{
  "model": "sound classifier",
  "dataset": "tunes sung on syllables by a formant synthesiser",
  "train_examples": 39062,
  "n_mels": 64,
  "hop_length": 160,
  "input": "log_mel",
  "spec_augment": true,
  "win_length": 400,
  "targets": ["first note", "voice", "vowel"],
  "num_classes": [12, 4, 6],
  "arch": "mobilenet_v2",
  "norm": "batchnorm",
  "hidden_act": "gelu",
  "drop_path": 0.05,
  "depths": [3, 3, 9, 3],
  "kernel_size": 3,
  "stem": "single",
  "expansion": 3,
  "widths": [96, 96, 96, 96],
  "loss": "cross_entropy",
  "init": "kaiming_normal",
  "residual_init": "none",
  "optimizer": "muon",
  "muon_scale": "match_rms_adamw",
  "learning_rate": 0.0041,
  "momentum": 0.85,
  "nesterov": false,
  "orthogonalizer": "newton_schulz_5",
  "adamw_lr_other_params": 0.0016,
  "max_steps": 9300,
  "batch_size": 128,
  "epochs": 30.5,
  "lr_schedule": "cosine",
  "final_lr_fraction": 0.1,
  "warmup_steps": 180,
  "weight_decay": 0.09,
  "adamw_weight_decay_other_params": 0.01
}
Rows from block 13, named by matrix and row number. Each number is 128 + 32 x the weight over its row's rms, rounded and kept within 0 to 255. All counts start at 0. Numbers have three digits each. After the name is the row's rms in percent of the matrix's.
# convs2: project pointwise conv (model.blocks.13.convs.2.weight, 96x288x1), inputs 144-191
convs2.0 099:123173091164139146117151135136165144130148093134121123136157140167110128119131121125108166111095090162147123147114136130091145101138174142112134
convs2.1 097:165128171120100103117146188102101146139255159160127122146103088127169188093165134132014066159139139152102192085130108124125128131139177135123121
convs2.2 102:089147136162134109131182132120131138142101124105148134130131146104109117147142133137140129182135127132154113147077159114104108124134195126141142
convs2.3 107:136120111109089174094164119148144115130147117153188108130142140116133112126120109130164121217148092168100073141139088129057144115128174154158133
convs2.4 097:073122161119174110128141163161145142150098153135146121109128015131160121120097118183095109187149146127125163126103109159091119174090101144155171
convs2.5 108:165116107078113152088133199149077154112095126134134134126165117121163140133121049092130140127133111123126142137125168162155105109086164112133066
convs2.6 103:098126118143136163113108169122125116100096166150107133134142118130110110120124123113081087108130079110110110082174128118077136131104123125098159
convs2.7 101:153136163083121134161142080160124087135116167107099138140130142112122197127160098176110139164177158132142154138133153152109133156138123138161141
convs2.8 096:160104193125150128120105198155127086091099139148104098107147161112149096106108108072114190103059124108128087151116112168148153128115142120116161
convs2.9 099:084141054156143131116142181129146125119085099116132116171147080139125126134116172129103095103144053154119122159114132116108110138120079123215145
convs2.10 096:096161070110141161122124119121137106096128046171120149128176124115146179151115133099144073160152066130156100084116170107146129119118148090145124
convs2.11 104:092110079169121152140133064120128110127035067186169100128111133130185156138081167094186125114135122134123048125090153150143117162111155162132115
convs2.12 092:069157077153151118099113089160148125127101094137125121117139108143071130151108073135061149162163086128098111117066120087154091101132178141137128
convs2.13 100:162148096131135133109133130138180114131120159124190150129126089123186160145160152184189127132176029117164040197088161125167154100162161103161192
convs2.14 104:174151124169137115120122109145145136140070153100180114138152091155088103118083104091123218125125157105090133148067105123172142037121093147114061
convs2.15 105:019104155098165107154136144106111150143144182163168136168204146138113075120104119155141203138135128127121110106209125088073103188150138108120071
convs2.16 100:087111112126144154096149132076115171115134134117096120110131128132073103129113136162175103132173167115145144165119118146146131193149128121137110
convs2.17 101:139127115205116131085121151091149103111212174167110121138111151142149177093069118238069167101106178132109134118118176147160154082145152136104056
convs2.18 099:095130103100126119176110137111123127124098090142133119143141086172145188130150155098175127166130130094152107064173135152157150141146097144148182
convs2.19 098:145160072122105143132167167145109107099110120131137153169158130137139168131158114111146180046162066122165057151128144166159159122103189095162132
convs2.20 097:152143163188125142137137122166143128093170077144097120098116181140112093120137138116143177217168097167134100147091182138124140139187086127136116
convs2.21 109:107127149157123148125114080082131143101076084166166157124096121138087131109100130156087121129089204134159175145143149155173139109121074121149169
convs2.22 101:153150153153111143133132069145114094116145136117160107126110158126146162124149117204074120166102132127115103166156121160152155087103138132140151
convs2.23 096:105164092151132139151132174099122127139043198120095136112155207112134130125188110115094150127101082137134081171128106129184118134119094144154144
convs2.24 103:095105152064161118152155172161120101150066094091159146135151120111137112170052097137179130139082074111125159105101147132123139112113136145158128
convs2.25 090:116107106150101114068114120133106153082156174162123133140098105112092105137113156163156057080092103124112100160123103071156136054142081155112156
convs2.26 106:124147070081122104127095030136127118124155149110119125132119162131107123126140105143187213127124114102072141141061057134097135139126143101123155
convs2.27 094:143136104176106097193106122094109121135194083126177118133138192133131106159183156143130099127139114120108100088128122148107142138118096126116072
convs2.28 105:120161088147120093179158055150114116111072113130139131128152193097138088113130120116146141110093075108050064128095067123198112191159224140164064
convs2.29 094:100125108144118110153157145152126143123078146170130110112158161088136154120080086064247106121117083147129085155075136129156149134123146118120161
convs2.30 100:126175105130102100167164078132106119144133103134172156160160118127148137123116108160169174106144110135141116043059140130061116098127183159133177
convs2.31 099:113138176161129129099129201108137100103161207121040119123135121143116158146108097101116127186095062146164137223128105119118138117077162133096102
convs2.32 101:122149170140091126143133152131142104125182147114108098124126167147117114093131145116064134106107206135165115132154170091129148073124130135145086
convs2.33 096:144176079153104125110145200142110129098110074117198134114198141104115106119140132091121057173170072125158143084104184110098135144134091140140092
convs2.34 107:118116192090132127098160052108105113147074065125166130099111177127094113137078165140225157095082137125105104135190122113094143123119138127197141
convs2.35 102:139112157119114142056138183127106129143138184093154108150114146157143128106048156159112113101133101143114156147095132134139139129104179129121179
convs2.36 095:145126119142115138120145175103129129118095176170126127122128118110105149135152147175086065159097054141097121162186131101171134153121150112145120
convs2.37 100:096127155114119119186133186169130108129215196126143158114115100139135161100127121100158072175172116109170098082122130146137137124111136135161122
convs2.38 103:139080118128129137146119102126134128156117138128178139152114101116107156126099126158156152155168143105105135124090148132118102161120130142136072
convs2.39 099:104124131149138173139125056108099120118162135091159111104136158128119124102134142115068029072066171106141178114174101128115146116120160132167140
convs2.40 097:098091074131094118085186081161125142137088117129128090152113176112146136122125119109161191144157085158143091121078097140151112133123152138148118
convs2.41 097:141148131111126125109102105126129138145160132129109144151132110125104138130112090070201066059127136095106108086102074114097140104139152122117069
convs2.42 099:120126147142121132163146162104134124118099187111117109115138118148155119175132115099141139172108187110125156096142091143114117166096031123153122
convs2.43 098:139115133077126126073128110100104106163135093114133150145108153156152121147137098116076199132127095112141108118116134146136125111100093112108109
convs2.44 095:098137085125140107136134060148171082118115099111073081160117203099126175145105137165135162192156093171139112167094122098111137088157159107139105
convs2.45 108:085139087143155120104122165151112149125141145090120092154088107137111109101109142175123113162125086118096117185132094105089149110156174116086132
convs2.46 097:106134119123152113150144126126124089136112045126203091121156136143100083121100144147183140144097107096146086130187156179119152116147067129111196
convs2.47 100:134120083137118124103115101107109145122132157161147140113123089116164125124157162142129054201186123113140151149170130145105144157121153108134195
convs2.48 100:152140150125133124107097117160148127100160150164101136128109090147157115166106160089114074109122085105143075070117098185103112089176142105094126
convs2.49 104:123112114156108146129141105129154101124170111147157140122139189125094115136086116185142126050130148139163132117108147123113125098129135149154104
convs2.50 100:136104053073123141112108162150115145102130053163104131139144104127125107123149111116135164089120087137117101104111114136173106145133126116124081
convs2.51 097:128175095112119131150104078116161148133099061118099124166107090123132144119139155097148105165126077099122083100144144159097091147144053135081161
convs2.52 103:091139113100109142131114219108128131120174118116167149133098197162114072127141135154133120082135138123095144093119090126148093120151082136119152
convs2.53 104:163132104103113135136143100171086148131161054120119133134141099134160133136141130165163138085139087129114126109075124140108122130096055096135140
convs2.54 100:134131127159079140098135102094145126127087106105083133119179156118162164141134112190080190097172162147093141224133129117163173136131138121113155
convs2.55 106:177101125101132128139129132143128160120050150131135120093121093123103105115180139102103149125083159133138137141160147126051105131098109134127143
convs2.56 105:092143097101087132126138048142150114083121117136195143145078119133177166158132165078104068150108096119129061155145110085115135107130072138131190
convs2.57 102:098180199121131106093169112129156090109201111109063109102115145133135161140113147232059094166128163128117085206129111118082155130133083115142105
convs2.58 098:135113174163114141113143165135145152056069176134148081150117132144166169102105138155153090117140101180125107176122174121091141128118129124131149
convs2.59 099:102109167138125130160104145113077122157135085117132081119135171129112137098118112202133099104111203096172141132109136102153120111104105144157069
convs2.60 106:189098155127158152078131062152146124162043094106120128125132169120079117110100152122072117131145137107135132132183128112149123122138084147122145
convs2.61 107:159110159130113127104152114132120139124088151167119139101131104138122089118135117112137108124183119115094192117161142131109127113153218130161097
convs2.62 098:099105140135122150136103080084085099151122151125157113169164141106187119128123127154131153138134142137138157190182164128201119172136104114118115
convs2.63 097:113172156091079095122118161082148125145161076123104137105119184132149097103138101098188166089119161104141159124111122121158131141118145145151139
convs2.64 102:085140190091138157099113069163103137137131151166186107139077192131104188110121124219175109122108143111141118174065115130134153078140103121106195
convs2.65 103:153095124139151127152141118124103149122155141121142132112116095108144189124125149152132097128123120137140153144225136141117120135146167093143172
convs2.66 101:145145153092121105136094214119166127126139087128117133115107091127205064132087140138127139103111185093116142142071156101134111121150162115082137
convs2.67 097:157133074172114117132152181132153161111024142141144123128134124136114107122130128083160096152088123116113099077133112171118142068174170122125150
convs2.68 101:121145138131108113139140104165093134156173088113160124135103082134095109133082103212148087173097083118109106086067120130112109113137135156145174
convs2.69 101:110124126130145143168142208136148136134092193126073126140119193118180085138163116178124031183165089140095139157219096139117154156102090118148072
convs2.70 095:122116179104139114131178109119133131131090026126105109137119112128146151096094084085172131131140115151137178135118146110151144145144136143180130
convs2.71 101:085113097132139147156116097159109137130204144108098148134101133130130054144155084198101090157116143106160158141118151124092133118135139148098159
convs2.72 104:162128189115135152129145229126144125139240143096126164137108113148178194098168100204158112118164169127125138091161142093196120090070124141101116
convs2.73 107:123130184150113161131153129098140157138157068111163110134126148140108122142108108127116111138124126157145119089128125145130151099102070170120229
convs2.74 096:079120182151119161100126064123136141098120112119119162095160107129150167142119161204117111113112194117146170123181117092106131201179178115090186
convs2.75 092:166101123110176165124116150160104123155176209081155111137135115122130118119122090157124116180092164087066199060125111154098116159136145117132193
convs2.76 095:055141126160115096140146162120123127112184116161077110099115107133131151137116092112121033116151068154138121160176168126175100105158194138169080
convs2.77 100:096117163139144134127076086123129128114123158116085109124103034103143100135133153047113105120036145084142115169089121138143155139104110118076042
convs2.78 101:150117159146180157132156097164183111074158076127080104123144096113161143120133111198175054113095090107139104149175125111063133164145108132162148
convs2.79 103:148133158148158103118102067128082139152146253132099106150149115094152148097098136113168181081104156106145107120123097149196108121087108150123094
convs2.80 099:109171149093122131145121093133133090116142152112139104130108080103161182109169105133081086073115071108121115097142126117140139163153185114149153
convs2.81 105:106121031114108081084140137147168119105178103147074130145109039142093114147103101188159116058062126132168064142166095111088125110145240139065150
convs2.82 097:111114131140099142219132118107147112151182094163136116130136168146154078132123120242136124176136147103142112145157198100155142056106131153132109
convs2.83 092:209127039117111123121124132169128123067073127187163113146177156130140094134062152110169098091118080163119074121166124144155116161151085125097123
convs2.84 094:080110165104147162158138120105123083088104078128059114123120202141130121141085157205161140116085200113158179128145113101148149051156118109077186
convs2.85 099:200115113136162118126155158116113139143137223128099116082119129092194113105114136064135206121112169158124136118081116122121107127160078112140190
convs2.86 100:186142165176125124125126181122137137179126133126124149132123187116137153127113120190170170186140145159092112224170110118137126141093123145152070
convs2.87 099:143142087072118106127154189139137115112045061097110106180125113126119133132114146161151137155128056172160123150183142099114128165119176097151100
convs2.88 101:133108162145106118145138152105146108152110049152080128123124123151118118142124094112104127173166157084161133092097099154089112113101154111172170
convs2.89 091:187097226104141122113108135160114149152098141160179090126131124159088108131191138070112137136091179088202182109100128115089119126154183158113127
convs2.90 099:128134124088116105166165080075119114131046155119079156126156116097159168143143085149117103089150140142159132159168097104169151167135153132209120
convs2.91 097:139168211159118140136138160098113146115121136124136099169093188123117100108112111035106177112093164142107161112082127143127142123165198122096129
convs2.92 097:118129183115101115172107041158157120161184144156178090096118138128177061121119114110066113090131186141123151155142093129160152162146150108081070
convs2.93 101:094203157160132112096150084115134134137085192103083166120127080120132152115155162143158165206209144183113139072150151135093150113113144136180091
convs2.94 098:182116097199165101154131205130104151093093124125161114093154166117121071102178147134080151133112105189089154146126143136087118117137140133143133
convs2.95 101:160129095172103154091112118099125145141109126106074124127091167118075169120155167145102127124113122141141181136120122101132161130104164124123095